{
  "inner_norm": false,
  "drop_path": 0.1,
  "nesterov": true,
  "adamw_lr_other_params": 0.00085,
  "cautious_weight_decay": true,
  "max_steps": 6200
}
Rows from block 6 of a small image classifier, named by matrix and row number. Rows with one number belong to one neuron. Each number is 500 + 50 x the weight over its row's rms, rounded and kept within 0 to 999. All counts start at 0. Numbers have three digits each. After the name is the row's rms in percent of the matrix's.
After each neuron's rows are labels from the 100 images, of 14976, where the neuron reaches its highest value: "responds to" is what is common among them. Only what is clearly more common there than usual is listed. The data: rendered made-up planets. In brackets: how many of the 100, against the usual share in percent.
# fc1: MLP up (model.blocks.6.mlp.fc1.weight, 640x160), inputs 0-159
# fc2: MLP down (model.blocks.6.mlp.fc2.weight, 160x640, transposed), outputs 0-159

fc1.257 098:448490501506485485512479428501521472460515592502440503470620471431455546509553425489437400459507424456507454445511541595506523477538481518505504562623645507513575493396492579482486549471549456522548533449482470514435523445615502496442549572424430435557498413455522561529498508452482485435535483523460537441501522497569647499523511497468576470475358591477510526470486501575565510500555533455441525529429457487481554568479493532510462425472528564439514513485461457541542509552515406
fc2.257 099:519530488455462537525431576474537457530546551552487459481422510459596495456409495442461489523472490516467616380457522554550496463464529495467426492462400573523485482461565511483514510557532488509468474621487586510507604464488518565521439562527504493431537539530525471476455480458481478492528571562574491496488528458445428383562492541533459551348578468487416518512463508482496438382457426552551481488569515470515496496439514424541576588558486469573524478522513513525383588465529567
responds to: full (61 vs 25.3); lava world (38 vs 14.7)

fc1.562 103:540456556478526446569550492463516444427478464506478520407557546486392508444435609400397519512522533486493417540507493480513456574507436499543561536520549518487522501399468513524403418477513557559487465472521546481524492528495605423493580483604416508506515505542474612526576393584488497498521506554436564561517436481465462542472534457571448597549545500539441445456480540479474586427381486507491522538569444416552525462507460440523527513503484555569485538557516564446445523508543535
fc2.562 093:501539437483472480464503470524483458511508583468557477571511558487571556490513397596519526591447489532484470422422452434480473543491514499517491551397494414584424437515514558530471522591355488518451488511484462560452433490526646566576489466396549512502553511421499441531412547534543508489516480559441439500534586550578483452603567531486526398551484592482471482522431563482517519492546463555499498514489417505418517476497492521579478458462524428546466509455509519512521452420453566
responds to: glowing rim (100 vs 40.1); gibbous (60 vs 25.4); lava world (50 vs 14.7)

fc1.220 102:458483583559493452529512551570492489478561547440457473510434486577505509443430455493587598451485373499527463547548510445463541500474513486553467495632498519422464460511494436511454518389549468539484459570507477514525519417454498549560430500535435481524555531496516596452514516463524534496405552530521501542487480540472517495550518551530528489500472501429362514502540493541443472385454478448518572433574487409482500390622480507568544617539517550546480517560439491581476555583498435
fc2.220 098:608473541527483529408480466420479445506497412481478428448504502499400514516545593518471496531379482601482443469593471560491457457580456413476503541448507496477632526472573620432454498490552482436453555605550445552468494467544453538443461470501538502551488514449500540542502556439583493550553449475516528530550495406517491511453518522477502521477587536588546492475574454522502548572475549419469472608552493564503446528515605479458433484491475427414505494442498492462499515524417454
responds to: rings (98 vs 33.7); crescent (74 vs 24.6); cracked ice world (40 vs 14.1)

fc1.46 104:515542494436508492524504441537497507573471490486467502433439542562543610513495480497506466470524539540526470480441458436484555473491541501446483457503541386486576504487472553507509555549522448520619556568549521572515458540539578569582436460525508500510443452449479494389474555477529582465484504483443492460593417434474392544461416351491525408505575545518644555435580513521559465445467421434386549472582460450500485474534490502522515487458479563529445546479537521535516479492405492
fc2.46 102:456534437416485467577486540480388481467595517546463469498518511484389474493456470484475523429499485453517496539585477447405532492492449377464472516442443529513567538575468476546500501490493541434478539500532528510497368494506469587409578543522579622460537529470454465566492505432451611506548527507518440576441522544482546487489566618529499585543531546475540482526451462474415469599478458571485533573439412548550479500462506512573530452566560539483539512522510543507376535471469516
responds to: glowing rim (76 vs 40.1); gibbous (53 vs 25.4); lava world (46 vs 14.7)

fc1.216 098:502572485520564408476495461504443397466568487428499568524402573519581521518585516472519455472490452567502512472396482536515524500535579592565427469495461498435403532591460557501455567573604538515510519429514529566521408492450511534421467581472431400486470483542455548528429489551528459489559548453442468494472506514467441539556482601502509545430520492621526482440502487528529558462431459420534513482486505472514521519446502487566525470456499551489532640492593500422557450498572508
fc2.216 095:540479504507460432466488452513518471429611530509401547477469415426502609503535370534474441466445489450416456520560504498488590568453550463557462484458460566527522468542393442568498532472531439521476554490545456485485511504514494493523619534457535508490557508511543545559494535496515589480503644479485500507570484529524454563405437457458468583502563521489573492530497480467566483454574540521539644543426463524517551486429504480472471472518429396451406426555530488570429481538481520
responds to: lava world (91 vs 14.7); polar caps (85 vs 26.6); full (78 vs 25.3)

fc1.338 105:407469518442406618469465434495499499592495563480507513470494580487526556612486506501506511565527513472526504511480553478574577466391518476548457596469466427499565534466455551476467435465544458422441477442408472551491489472499526441456485540526584502480596517557442470541540451508484557486513424502524453463599524392550584478476440488501530574526517479519450566502546501582486582467570438529401473469434515557509507521453565550497574444466408477457520426454528493455553496429563611
fc2.338 126:447569507503472468442470494574600466486590457465487542460491527439446540429472468588529468523423452439449508417488492545378498489588433472459547470563431602471506437446577483543495529467536516562530423538468469433497462478475409540528518576530509533478410451581539533496484529584467473490507431561468575546402595573429505545475426539558509453512444440535521452495429583424591565462520522496529464480498513498546464488547470508522416508578604488556508517527422505546531555571505447
responds to: full (65 vs 25.3); cracked ice world (45 vs 14.1)

fc1.343 100:451511557498609476497552451577456513547483479544515529533581577482433510491559486530461550510415570513502507483519531498578518483418535393506543475528557500536479454461407510414396475539483488508544567519564479399568436536513513489509470500456439538479502519666472465494500472451498499527439530454491547501466503581460535422502425425529584532549558503427477544449608491462497396445492600427523506485553501498362537486507454594384404536464468493536557541468465449513529532505492516
fc2.343 113:505463479487492577659495546573445493525485503529507494494504451539553508487469396515463419509595498429391487505540481507467483459509572516515489440486448479386485582572493476506562524532494511492489415544414542560496484394534475435502451484533554572579541533428547482428443465420503575442506489541442555464414464455582559535532543581488443502484541473571558503558416547522532500504510496546524473449460409503514466557566520407539468515465518576569496439561490621579492470502398475
responds to: rings (99 vs 33.7); lava world (56 vs 14.7); ocean world (43 vs 14.4)

fc1.608 100:489492468485502532480489478473518558592580448473451442445565492470478450572492568538440531435516529371438516595520550473508476505592545571438483461503545537534423558534428530489501436497457506456529495504468473399461497501536464470578403440562499450514458477476463533491376518480432572547583482543479531423550530515498497469444416498590506508487558513455528481500597464462453434505627536530524588527515541504489452540430552677510467567455526547543477463540488484564589483564514437
fc2.608 090:474484540530412557603445464551445528426502449581523491513504612556527423520412512477487504557539521514563507472470481394512516491463547476579572499459420434517553517458504443421493497524547597424482442524593606562493433442458534532487504523454468546540493502594534455542525534519434398568436536542485490459578518480534506424615456531432512475576508443554519538466485420485436515482467458573339453573465418498495507466487529508457511491565531580516478488494569431503454506466524512
responds to: rings (74 vs 33.7); ocean world (36 vs 14.4)

fc1.622 100:519500506495481452574523504400560495515489498473466586478490493496412465558501653462413530454512591459519513490474490533585523466539545468568539512523573483544449502425534529512493509500392514597551570562430519490540482568535499419511478550467536470434458411511534479465495450474551495378553463508516539550470433535540475534536512491541448488512533351453483495396519419473376544516424431578492533554464473435570412511432443523577495483569515525545498533550451509383487519543535504
fc2.622 110:536428449395454574515445558474489565585549475521533477530478509443471567489549494522379536535589519466514507549491507442493547579506448515513532495447464434595495456538480398543476532545406501517472438498548527454429486539500566542466561466448503435545530500455572449493478544533551551487414626488451547409484454429548470407455500483526516421668363533497480524531514502514537454585529497473491497508542500528471534499618466391528412437482531504566431491469532493486482527492500489
responds to: glowing rim (100 vs 40.1); lava world (88 vs 14.7)

fc1.22 095:495543566554463515502557481465489487502474566543475449494488429519472542456498446515525496496477439438456478539544487493525487530483575515625476542479470565544521484447462480550425492418662577397645546461388509530516507458504474509454505537545421528551505527479485475522525500468381466489544513522632523497541514553438549499411405510565462523602506494449528509411478548548443537510533399535496384586440368471502535482471468535569505522521530456453518527446521591496492460520456503
fc2.22 100:490513430497494562389376472556482541527561461472547439537459545466494520594496569552527473509403489484413441470488527432520556497433534476468435396536591499540463440576612561511469319522553487479475474498613509511584476509480565480572534454481532506452525434503472565575477472526579543482537534536452545525522538439477487603569469568512508495442550415513520534561404478509470459549512483478498445468571379539491551450493530489504451506496437494494526456525451503463439552504454535
responds to: half lit (88 vs 24.8); polar caps (55 vs 26.6); lava world (48 vs 14.7)

fc1.584 091:490574496513369484499529539490540496532563479540518537520423440526474521472550559504476514529506568495507477497494529474521402527504510514482539499497509424535490555449459528521420547504407494486476527459454514460617495472536499403558462586502476527492458504573497527407454531497549467454479521466440604464546545449519517617530512598512324495560499521464532466464546437506544446456522484436469493537455429599473445460552556555422536640457584525415544438546414543471610492506457444
fc2.584 073:553481457559451414399552519540536473448496559529472518557389546485552560459556538514504488472409424497520410457503574448529563438458540423571471522500465492456483426516632460407583496553446515473502522527507518529414468502551500514431575512565495507444546473489524493501618460494500431522512396442592516514484516500481537518497562527498348560542513476497467464371473528525518526481460509521536535535494538517512534437572569460496418436486490495433447464579561517436466552510609428
responds to: half lit (82 vs 24.8); lava world (52 vs 14.7)

fc1.245 099:497490501505515447514464582482510449503536409474651443482443532578557522340544506381510508487487494434545555413496502480544530524538533542524441477512577402430444493579431517497503536450506500476474445464564449525491544434462546479511480457531450525439552444491480439490443489540481508445546460464614487390518474501430463577512445465533508437499474573493511586534479519515474471591375490456508497550551497519426543584530546519521456526556552583466444527558501543510503510500478662
fc2.245 071:479509571462563483508490461463420552560474465473380479585486469489525510635470462509563470411525538464527366549466520486514570567533571457493511596543541495485506501481533497488543464519462498426437494468491598429489579514460454520446480513528506483501573588500440605428539538482613410477499494445541546486529469646521507403487550518447452415484593475466468500409639454514528525497430504540461506570442460496501513443570542490501512474474547518484512537514512394465539461546483507
responds to: lava world (99 vs 14.7); gibbous (72 vs 25.4)

fc1.534 097:329555514472508531555484473433506536596503512530546449561502575516528493504571524560422542366434548488470443537552505476602516462531540510561421547467495486516558512546513540532552463476529431491490548499462484591550562516540511484492472466437575494457464481509467505462479466480538422584547589395445521470430432467475433406519398608501485511510524543423505498534577483547544558496499471458477485432576620432570474467478541436559493426512474471499422527537529502533509500514389466
fc2.534 083:605586462540517497527495478499468449555600515453456477441523472541438536452504469472564453515544516534473491555410515487470490560521502524459514370569546413446508482434428479489491520611572496519588443541502565462486456470510520455536487548452635564529501524563495497558515560497499436480480525557481456473620483414574410473472498405417396502486468511536518538459524500431476518588533523593495539474435418561419478559525453493460594410455486505544506589494487470538403534477459494
responds to: rings (68 vs 33.7); crescent (56 vs 24.6); cracked ice world (32 vs 14.1)

fc1.213 111:431484475540502465439583362490456461494499510529550492466485477543501571453477575495482587513445445493485507544590579536453530448497443489556488447449552516546380565528490518476445536537518594541463457546471530494350481479507478530565469508507565530538472508406523420598518444532488449554550485531471520589480452425492429494541475472515444452541469499607530500477534509529558588548522568536570420545561572476455493512515556476503393476388574508468472457616457504431550474422479528
fc2.213 088:507458579462441467468564509496565506453476511451481498478506527524564456491460506469575426528520642535541512469445439546517475476470491570597512499442422568544505569427555518581477543478497553491572435497540520499502556491479558399542493459430499480462508460479493610456500432481370556437624472507481523399458422514506596518524519488520516464482411513477442483568518504395536440491492542438502529471423506487560589439504423526482509525440461479414527523540640483563514473601556505
responds to: ocean world (43 vs 14.4)

fc1.249 102:449421451587506481479537442541531514488506562546592393516526433518505482451519497546562498429486511565521595593513535457522396524437363496531496464533548520588443529429382502454459497560503438569495541559511522599452457454482529498455391476452515485476414561531535591500428530560591469468491477497547496452603435503445435437443428474474489506537474556512514518580526468419483517474468434579518563540562448565525531493510431437529504568523482550395510500519486558492525451481545496
fc2.249 099:503550491492539516509484438525450418446535472483458468487428535556478500434534410498597556582482498406505475475412459523513506506581542554598550554493475455435463597476488530475527473501479516383477459483453534447492522511570454443593473531508423468506515555470444543547461397439405561507553517508535558518477616416577523520472441462551408481530476529439477413589514565546580555520520609454499542503474443527548483501425431476502370523460579479510513489507601511434529544510467523
responds to: gibbous (81 vs 25.4)

fc1.629 102:590521471531495387471554578570541530459510512461542498486471448545579529484578453447483502560527470480492500397476396626555555393387491466487479437523603523514548493472558539535515472471531558527522563517527566500555506475467460558453535367519555507521412495421512515496418532526487552420436511444538516441517439539441526583443366477532504518407486568478613485549519447525438506466495509387503498519568508514531520542571490508488493496526498504473487508504478571496440388442495529
fc2.629 088:521480418446476557508529459382418456451459539481465507579460494500466501432472496572577472438517570421482495544465470466489509509526544535492480535455525497492586500537512456537596511495622553479514494498448500567477526460563544535467471558475463476553497615519471568467470537494453508559628590554524529499526488483587422487528541489429483473495539510607395427328608599556564555465469528528488537459510518476464456420442477441541496492454485448552464473436572437475500573475467468
responds to: lava world (57 vs 14.7)

fc1.210 101:523468460465509454487528501519525535487519527476602574450416509545433500567481466515463570410460527518583472528483460542516453564511498544452543521425545593380429461507588398552524468513460554589488553463460461529426482528509488502405466506414556496522505431493472398508526527439588501437536510500395484521474554507494527539533540462475522438474395549460511528448472490503533519560497475494398518505528554526514463560580479538490484449441560520622451643574476533489569534510411382
fc2.210 092:448573417447478484483427490509492564414511552432440509524477481526470446501515469505477561601604444430522514522409509504521556431529534547522535453462567487492589454510513590540538497479539459522604463506565396512580533604476487497461593451540530576577509488474543540448535438434475505576519527485446407443414469424477515414527478491574550510463572482557547438455536483553412518424473538511554507488540499468524483519419515546552451521561416483551442412497503395514506547574463573
responds to: crescent (100 vs 24.6); glowing rim (69 vs 40.1)

fc1.326 106:492491460534429480545513579505458485475518506488503534485538585421431499480515566508558592332479541476557556521544444593526454503455453599462517431568473487560480429511513424550498626488555497500534495516552520544510498588451396436564454470498488578489517585472541531530462483589483489507531492442466570460491483496492527435516417490484505372432459448534555542471539537518474551428517566484455443550608483431543433507430530535571523410528436581511448515505445574524522484454426524
fc2.326 096:418558486453496470442579564521430469568480429544490460523448452500520465407529591453470534510521425465444517534553515561559493496473483508501523518409429487512523514542546534534501441610484558485449424458487442503504418519495552484527541469597601437588528435510400523542520572544539497448408562505525387474459445523381506462441588477526536563516493505472451487481591501563546485553519455537514449529438456549545552446394488524518467589516539506597470425488518473463477537515363499
responds to: crescent (97 vs 24.6); cracked ice world (35 vs 14.1)

fc1.435 105:471505466488467479556493430535460542493512545460447461534517518521491430501468391506496416532550443574415604477655507468491522495485455544511518484564500492415526556536420477476561556567481529508413436443483558463504517545512533523561452506460531507545479475494525511536542439498487513404549530529491513416529490465492479550562460478488573562535591549527560507458609577370537511501527598467548529434475474513544492518473494459454555466428551482468570361410553620485364470528470497
fc2.435 105:520440527529522466570589487390542506483598455478467518516530436546483512491490485508458434430513511473644538459493525513452435494463479375540557562440442521600513534502442511459476562523460591483460552487496526487541568483502551556520464512417421522512529578481529464618427459485445492496499473476493484481432502556527521449505521464498513452515326535502538486489556563515445482552504489556548411435504472407562535431479510583475491512485594444519495443419601530496523593539439603
responds to: lava world (99 vs 14.7); glowing rim (73 vs 40.1); half lit (66 vs 24.8)

fc1.102 099:502534612583354479485535491447460520498501504465521497509489492603493505541562485483490505531521556438446509446516433503503399496447481606581522475460483549478543445516425337531474472550474462516448527476512524525450470533478546505554414549555603498513549486491409609550488581561507470457428450479527569432468491519502477537432449504527500502435552480501389567450557537467452527502514471519451505474401555548519542423498453557448600545558547532531532496515476570638462445521510444
fc2.102 110:460518474472442515471475499431524511497466524556519555399502513503545520458469538511431545392501422501467541539606472404456521590447482479540534506543502556527555442553422552480560517496612579438380439406564465515525580579498457506519542471567500572547485406490474522489581583478514516473604481486495547568416467438485472457456518493480545539526462486542602519519511550532597488546489447499465438484495426451534458458409550513462434488385405496548512502512556393442508497495561527
responds to: full (92 vs 25.3); lava world (78 vs 14.7)

fc1.118 101:474452546493481393484469508411589555528542556486480420540549531461450443452506513491509508500437452519492560502519457542526450583561550463500526519478525467515425409533553544498474479511573475538484482541473557566638604520464513609436464456472545494513450505533439462573442396398442505514480524479507494524552396641516456398518582514440481550512415479507502536628555427550447579517516503505532482559456464515471525524552401512492467526510485510612508467506444524452472424526520566
fc2.118 112:555477478479489476562403600580441487444555418534546529440568487611578539560478519436494461519511551517540439524502496524540464411440450536482490528515422558507530573462413491474495518504466558461587547431434505416381456420514455421499493505571514539578531495448534508460528536547512532498479407433504518422533480550506546621471505519428535492530552533589507492517498497443504467479438593500472495493452550519449480512578568446439516507440451460475448467528529415564583506492521343
responds to: rings (82 vs 33.7); crescent (75 vs 24.6); lava world (35 vs 14.7)

fc1.29 092:432513422542447445351450571495472476511512520507470425576520541435402553556495524522479524541485507480574434467553448529461511565540437433533456496435417487466418540504518478477475476466425401489482471599526540543523593436494539489539590487460554469455512518548525533551468460516500525488606542494531525465553442467549488602439452382566430498514364492483500503528570509526472541540509545537507494532462526527481488532454492578584471550582595528605598557469524461541439517524534447
fc2.29 117:526555542439471566548487544499463608474535459493473495429562518556565458483573452452541586448508552406513445427536373473562530557516467633537497437501476451542448460554445521474545506578532556540591435382486475516473422564450431513478472497559476530585494482531491408554572546525549522484421475521514488501486535483474472451460442532414519515479552466455495447529497493395574532379484490499555461521413606536466537481505529485418455458428513493533434519542479565487578466541557522
responds to: ocean world (35 vs 14.4)

fc1.146 104:478470402571523482561470467567459564419482550523581436496400490468509470568482560540504533470541492575562500545434546492544496467503576466581513517536542538525494566479400555473528590367470545540402490483470501467506604462444453568594459447564513487452478383478566490441530491560437492421582534501509494471528420485509476465516404515407525522478563546562486455449452507458499458460482500528506492455511393468445639523527544534410506478562536559527579468541510480464477570543494476
fc2.146 112:503491503491554446456569416476511443494453580483456485494461489498457526506542495512459465495455560455538455442447495520515423370501443496547511631486532560553475475495376483529482473501418470476494575505500600532431625526495473454524515517611495521531485528472471519533477479482540481490435499497546525541566528480568484496390499582489544432503473516462533503541505501541489537528563526480490452480580528518469540418664551488253416479450561473528501517476530545477488519527455448
responds to: gibbous (99 vs 25.4); rings (95 vs 33.7); cracked ice world (44 vs 14.1)

fc1.579 084:463546569406543471533494496502617432481494439496491473532591498480494509404515515538498403441453522488488551555537548489516519525563383429556540513493512467523497548518500430582414448557511464435459493456548452499526380513448468471519496554472480542489480561551534535472539535524453475497539501489447481433444487505556421482420526478578498529492347621471507560471503536551502503495499598416436530477614579470496464465577547485539424617559469446572527515568489525440605491445488515
fc2.579 102:517557468477499520536461514426459467482490582578481516454443494572505565465534476472540528517517473466420459466505496499484514326496520512438539521427545506518498567524479442435545489445627601456485500554473448496405382506465424442522467628395453476490498577467356519398450544524512569541417454550452504414488483494529440533475491491504519461481524546441465482480602509533531571528524545508592551508454487525551500530606535505583560575498539486528487536502559478516528460480577483
responds to: gibbous (97 vs 25.4); rings (80 vs 33.7); cracked ice world (43 vs 14.1); kind: cloud-covered world (34 vs 14.5)

fc1.190 104:485435416522476523549560577436554467504528514500513519616548397484579473507510606459506492476482574469424442534525453518533520485528479430408580428579536482476569499599508446412485629475513439449483431558478475501473441496462460486494454551533451412495443481490476558513447535540541538494480558491438469481483481569482404509439419435578510520571522551491515552549535508482568519484532510521576453413540516569486501390517557401492474528404516377493535485465530565481509524605531513
fc2.190 131:506534582470514500542479542515522383563451496500449509420454455510461494429457427518446461436538503570532478498520508468428594434534554481487562473450557566509493560467409556511528504492474544483549530595510462465491483579672531580446461500506476503596497575471555509471532439461416556420568543489531555429434547452535480515462583446541409528440534442500431528469435527547495487492480369501465481491505549462508496555524503540468554520555562553567497602531508402460486489394549445
responds to: gibbous (54 vs 25.4); cracked ice world (33 vs 14.1)

fc1.423 101:476482448503451472559547473554523541573540566499514532554512550465435509497547442567525416426518506487510447459451522541577514557483541561574522586488494530549509566415450420521484536472570524515539502578517449508454513415516416470397406485502491503556475435482584463397515379548445564531558495525479412520485487478471473481596531504638456501534535478542492555450516448526556537482505436492512499588577405531477520414443577472459581438581501425457553400489451525500589490515522528
fc2.423 091:531438545406439439438481567463498487512420559466472448524440530539551541517489456513464452496440547485431491536522564429527510478471537536573496415570534540490500480440552536490500401513529507432553457465474519496578538499421470537618576596473495578437552528517466596525444525454485530510511507509511505479480509551429524573463601466482534592373493428519467445536549486506493496534543521565504506449465515595562504518412530521497469605411510501501517462368573419549523451521386405
responds to: half lit (89 vs 24.8); lava world (64 vs 14.7)

fc1.127 095:430552529500586480511462416480479470573487576503462482487464512432425506509535540533464478539369459475553525551527456542524429580521481530478578591480493527472458442566443483548462475417474438543501559483566574464567597523602591458471527572556540504491440512490556461535588480427473603453501592445492505450534568485520467508405509521490545556566534514525502464468526553506507463445564470454485562448486465457536480554399432466477426390515498452585503515447487429530540503420598425
fc2.127 088:590482548575444510529518492536520528497458491461392497560525440582548413551435551474439436498479622484535478515503482469471503626492540524526418500562473462477435472472482491367523519479466460533544572524569472435499563457487594440511491461497537490540472494514491537592488464569603411601532453546485420498419444433507436560516360500526481538400523550560508502476463564395479507546507459503479582495501443505421510498488558519576475422509551515502495491542432475576469510586507485
responds to: full (77 vs 25.3); cracked ice world (74 vs 14.1)

fc1.360 095:494521503467463488461454460427659490520505555413473458557582497493518550435503518479454541535531526462494508560525575481486439521537484560624517480465517409610424565466513451534475509486509561374484519498441423519490579457552539445443447530556472506394428513456615437487453414512427478428555517525511480502572529519582556463577458473524571446448477488501504512531459454500587462468477545601432460562485504461455523493526587386516500499516474552480549586497505463464490432448554456
fc2.360 141:473552481470507532507528459525401474499538461501533436558467534526509511461462446560574487471482531539509489446414517446490572511543543419419454486526439548422581392456583541493396529546546450522573554522424507400542466467523482634502577545563555525532570471449400573561474501497498525519506437484516407555385520479483443500533505502527390538478436495486516438481449487455524503555561395493533493475483443549620546491513380544532539456567518493561502502548486424544499529440457554
responds to: gibbous (97 vs 25.4); lava world (48 vs 14.7)

fc1.443 100:589393491543501433527491460527547459510508568520502492574490542425437583477453536440475531562451486417480524482475450597528535517451547404521515432510460541453471502490456519572511648475519410549466509544500535519533677485486517436492494428490384522477489559505455584512554455465409436473526571465456506420471509419492561490437535501468462550538472557561521401449515442544565565457510490495434494512541512526552543385502511531499609463473519470521403565557500499541452519494530498
fc2.443 112:544507522537482425508492500474510544441503529469483505568517489563446448504468486495504486552515597546549475553484511593513544495543498571533505451420534577603543409442435484505454443448352520588541472485452460511514562507521591390577514478509568506474501473527547452579595548574571448453471491558468499569504419455568509465556545557489421362500516534523445550516484514517496541421479495544473467349452448508424430599459551501410442462497503489491450527475523583509534470502490449
responds to: ocean world (34 vs 14.4)

fc1.558 095:542525503564505558431494384408529538470467493401564518498506548559497515511479459569602508472458440514549548477540551516532453480490503562513492468488525507523519468465500560570474476582496373500483478464485499441359562408434557446494430519529530465556486544586439474557474558495489553430587541571554432496572510459446513414504551497476482559484482461481466478468479487531529545476386553491505537507454458579476516487484605453556446529578450528446406503469459535574674557525491531
fc2.558 100:470532519524533488540470475450501540493553434563464536544544509434497496501511510484510457451627374534464523501443408504511534572596545426569452578530510454441571512479478497510516522537538406419593508458487443482536569551519427592551491536431451502515539470524400427504569505463469437532495435454521509489567475541505369524467375542480537392558496418460425509553573443527501574544542446435581541496491613483535578540475462548526477500546513441501480414451505483525488522497426502
responds to: full (99 vs 25.3); rings (81 vs 33.7); glowing rim (71 vs 40.1); cloud-covered world (33 vs 14.5)

fc1.23 100:579501494526513444564423465537516512492459543444502502510494578494524472585443527510547573495496459541514422548542472505541565304506553426480548435408482538544532451557546495499510432481426574492453495514472523428531431488535480442494481524538511499445494500396501427485388563577470454493560432519578504481579543560470372534521447521486514417510422522490456497562555481430425573472622480437495483488531481544548588483519564588450502482501557391509525524481531508527546510547560543
fc2.23 118:474483432511589443482588491516480511426449559537483519438631533567418565516543596548463489460521553516507680465499510519476497513493481550483481536487472569511502503523486498556501488441520529465594431493582512581459545494479451468582531561407556455552500534418471523437589447521484597465456487500450582444522523583566505522425500448465548523545501477479436441489541504537507425517429461474517353540481519556520475482562510492394451559499450499447421471447494496450560442437463445
responds to: gibbous (53 vs 25.4); cloud-covered world (45 vs 14.5); cracked ice world (39 vs 14.1)

fc1.422 094:494449502510507498482507601491596504558382466505503534491441558441531574545430499470556466492498517519480511500494501431555485429445465538561495485516495439503466647530494488522485508420375568420443504427529541565536525505533469388521461482444532525520442482488511503511496437457511486582590489626495546517461496519507485611457534514554508614527494476566551565546506400491459543538501488393485467505491524514479467488371500585614501511496616507396483418476492527539551543450488439
fc2.422 092:581531522525426506410411477463420537576511554529535452532527409559474462470485552509426571520448433484370473485436492533417506550436520416443532580534530495471440564452492467559537516628470469480506476507489505514625487533493532509586515628491450570458448545490522483550578592519523484516530483492511488497553518487448500499632533438443516488485590413454533501508469405449493543572592572498550479537485513403540561480512506532503481528460480509406448509451518561416468523479518461
responds to: half lit (100 vs 24.8); lava world (94 vs 14.7); glowing rim (90 vs 40.1)

fc1.268 096:560456483485539528552492585500482504559463534442463462517437446482497601603546461494545486470520478483502476484462529602483528506438548586669504562654413460486482562476508454538549523456520582498432510452462484554510469471514475476443481575523467504467515418514613486474479447454407498463533443596476523521505492486525555537517533479529495497550444425459517539523475493513502554539547467379409409424388539521424544536539478564548517473487556393399526472485487538562424510497474486
fc2.268 081:436451421603503456477492483440531505498475494499507468506555487506460482476442490513478639556512433472505537518386501460479491469550382411446533544554591485476489470510528521640613458543415422472496479524511497492574484538504509441599388527423485494458433572498548455493517484451473517579407515571528541445530461549434486568555495488507580541435552382542566548550492510475492532576523612479546497586550470447511473472480440452494492493476498599451507593532482496470544513455516468
responds to: lava world (100 vs 14.7); half lit (100 vs 24.8); glowing rim (66 vs 40.1)

fc1.254 099:503455473462606462502497556499561565565483365602556572459432442606402524490482569440438524500518544558524489470544481594482493456439596461503411476448561436371545562472455472513570472490526489514465493547499641497521520429507409529480472578562527489472516446530492498493518587475545478493465475486537517516472516537468373513516540409516490471433436511456622474613510488511467509481506543538510516558511543526495529468495468617533523534482469501487517463467410477427567477566507509
fc2.254 097:459459449461473517490487473592505470444480541462414609520448472510512464520537538461485605449502487471525515504592457520415438541441393549540561437454510549560475571465508482492504537429516469545485498526540502450501503531454560547537484441570524396442547533477486532473572477474520573536599494429552556428443535548522633480523383487535535549493470585595483519575514415429477493340453453443497558537578521449411525550423509501460444536534474550468539517571509455528465480516523463
responds to: crescent (90 vs 24.6); ocean world (35 vs 14.4)

fc1.587 107:492387578467386483499502517500604548513511587554517528494505484477652477483463495438540605483507360495511495507522509582476520462489476564542480517460542473562510630475469530512467483489545490444389488527514500528570377491436465468441569503515409557549478440499504519506500496505433472520538589552538560491455344521422456509558480502514481499508511501423537500586486485503472505474455490457509461524554408485525494519490440592515469475483521536510489550609441569431602578492503453
fc2.587 079:474421487443495498370509557525542465563552506427540540497462504494527459472497487522528627563438469505442446489440568448476437476445469539462462502597521522516510445570515487516466463559520520480523516468570504573550520469543502488540480563480474458401424512457474609490480474578508488493510522587452419481590537516486471471617512498619599456414546435535512566400513456572515512494586468513479465515617365388559528507480483549500492498538476444462592453477449471501453473568487518
responds to: half lit (70 vs 24.8); lava world (38 vs 14.7)

fc1.56 094:555480471492452428493436547562497490517531537458483486432534459482419521532459433494522470569470473414475532579473441619516481453512570518483371487545525472497507510613455524507624544517573462520489505440525535508505570453516549577467576338509456549497524476482511493475522515487475487455515551573528511534571517618556525495565469460446378416478507484636577558486529524522442468561528474519483532583489474531481469532426449434396442571503463493409452521561507437485446501548520492
fc2.56 130:452473479507472510504481486458553490476457468549548647458472492485553486518422578437468483509505490558471583477503596555555523397478550417566544529391454456527503548367492435449440504436438606607506528458448458572534393470451431486530515492501474492534464536560481502422406500570539628542504568500517523488514470490532586411453514463406550447509575523495528509486533523460441511463492608442486493548536559537482463467531561492570515516568569565481520459473493513436503512472451436
responds to: gibbous (51 vs 25.4)

fc1.225 100:461492511560467476575442587520472540518548503542536532511431470459459506522533412489481511473522480489481565497479422529480486556503475579533447436555542570447569468526487513339522492491474574488493490393526466517543495477490508423449489449493580509475381468530414486430457441483555598460425484491529494480511432446491511512565446477524500443437482524537528603567545531646484513586501459537440546583489546519510523430534529538440538442469488632543522443487529346550512424451567488
fc2.225 123:545519433441501532467476528525544554501499477462551567560503488458609498441575486486582543450529499504505488390419535492511556356477556380489484480546503560556556542485448506607534505517641553562545493501437508456512403388366489497497484542458496510509449518489459520517479533507449536564528545478553523522436504545519519520517539544532505494484520557586534550452532479478571509443487568481485468417503494514455428574404448573396517515466495479452429488432488483482425511507561356
responds to: full (89 vs 25.3); lava world (68 vs 14.7)

fc1.217 100:463523505535542527498477507420634470476472487499382590507621429502463444528512456439546522515483462488422529450504577458458596453547502574538522484540489508545509510382490463488455573489491506414382521484428424517569504554378506484519512437539553508530563470520484507463529462487502552572473405498463528491561441418583537492529504436467592514604533549551550562408472517570499527521539499448535473378503523536517508533478498461548450485431587511442503469512515484482546595536547586
fc2.217 092:488492485428506543449527549487516449521539512477520452515403514550531530387470460523586520503473451456410502525544475445573409487424461420523604529485474479381464496546503468544514462429518489546548483529487474411437525547543507525470513511433471532526444558588501579599481423539407578488459483497467432478463426580519464482544468526602548475488529422513496453571535529529519524491452486482514499516386560430497551518525489536491587513523511498634517386526541497599477457557645476
responds to: lava world (84 vs 14.7); crescent (64 vs 24.6)